Weights of a small multi-label audio tagger.
Model: 5.38M parameters, mfcc input, activation gelu.
Training: normuon at rate 0.032, 9000 steps, batches of 256.
Data: trained on tunes sung on syllables by a formant synthesiser, 39062 training examples, 59.0 epochs.
Rows from block 5 of a small multi-label audio tagger, named by matrix and row number. Rows with one number belong to one neuron. Each number is 500 + 25 x the weight over its row's rms, rounded and kept within 0 to 999. All counts start at 0. Numbers have three digits each.
After each neuron's rows are labels from the 100 clips, of 14848, where the neuron reaches its highest value: "top examples" is what is common among them; "loudest band" is the band of the loudest frequency at the time of the peak. Only what is clearly more common there than usual is listed. The data: tunes sung on syllables by a formant synthesiser.
# fc1: MLP up (model.blocks.5.mlp.fc1.weight, 768x192), inputs 48-95
# fc2: MLP down (model.blocks.5.mlp.fc2.weight, 192x768, transposed), outputs 48-95

fc1.607:467475488469519511479510517491426487478522482532486499532526535463494457510544511513523504513484460506503495520527523501502457500487527446547482
fc2.607:521457482470489508489488511500504486513494485498491529543501476533439484504493495463532513474496505507545473513516541485457525484558541519487533
top examples: quiet level; the note D; vowel: /æ/
loudest band: 4000 to 8000 Hz

fc1.522:518494521482520437500472512497492496485491476535505472506491458530497470497470507480483499457520502516451461525505473510476502508446522494482485
fc2.522:502496509470485450455532512540467496526473539476517516526462495554540549525497476527530520481499494526495504473526485512489504535505487482444518
top examples: vibrato; the note D; reverberation; first note: D
loudest band: 250 to 500 Hz

fc1.299:514492494505480526508527479507509468497474492566498526527505479486496477490502493494470505488460508508541481461509504491490497485444520470464538
fc2.299:492489458533483526496454546523467482510508545511499504503530508516460539495492529512532498489483504562513489498488500484483502484458457521519513
top examples: reverberation; the note F
loudest band: 4000 to 8000 Hz

fc1.249:494502479483482496527470492503459499509479443492532494486469463476502529494518475521485510520533504466496454506479521477519467506490545494513450
fc2.249:495492470511480478500482488503521502526501524530500496502524504507479542485476529464508485477496492526502500511536522494457519502512455533501530
top examples: reverberation
loudest band: 250 to 500 Hz

fc1.646:478534519544530515492503463498543489504469507521455471523518537494538475482521485502485470490515504473525497527449529471543517492489507498502470
fc2.646:489459501518521534500475505532494555495499526476533467516511454483478485478474478517524548475486489552477510476488515501452473509506516535513500
top examples: vibrato; the note D; first note: D
loudest band: 250 to 500 Hz

fc1.300:487508538525514533518489453489529509512490458485487458502486519506536471528562454500493452477498554456493495498451514482554503501507515497503486
fc2.300:461443517477530505485498517514485487479521497522492496519500451534486519516462468515502525485484456507467500452528496511481528525487486554495526
top examples: vibrato; the note D; first note: D
loudest band: 250 to 500 Hz

fc1.224:514504440551531453503493504511540493493508450530500471522539507497544493483507549461502494467528489501514528509493492535520509489502493536487480
fc2.224:463511540508546537514470497492492465507509498485512548494465473535474457541497494490480531475462486498531483530556519563468490492474486502512500
top examples: consonant: /t/
loudest band: 250 to 500 Hz

fc1.349:531501515504469489507484441498499507552510507480501487523497576531521510514564474468458476534514505471511517548508461507480493467511485474495508
fc2.349:468493475461493513518463493528493485500493504450500499530504524508482533502557477503529490510434517453487519482535519479532494574502483503504474
top examples: the note D#; vibrato; low voice; first note: D#
loudest band: 250 to 500 Hz

fc1.336:504530464538498516503538446509509502450483470491478468510495548504548505520494478464514490512487461498486492528484506537481528466501506543478503
fc2.336:505543511461496530483464504475492484492449506479508521495482515512479523471518502517483487509505531461502515475551539514500481456529511519508524
top examples: the note G#; child-like voice
loudest band: 250 to 500 Hz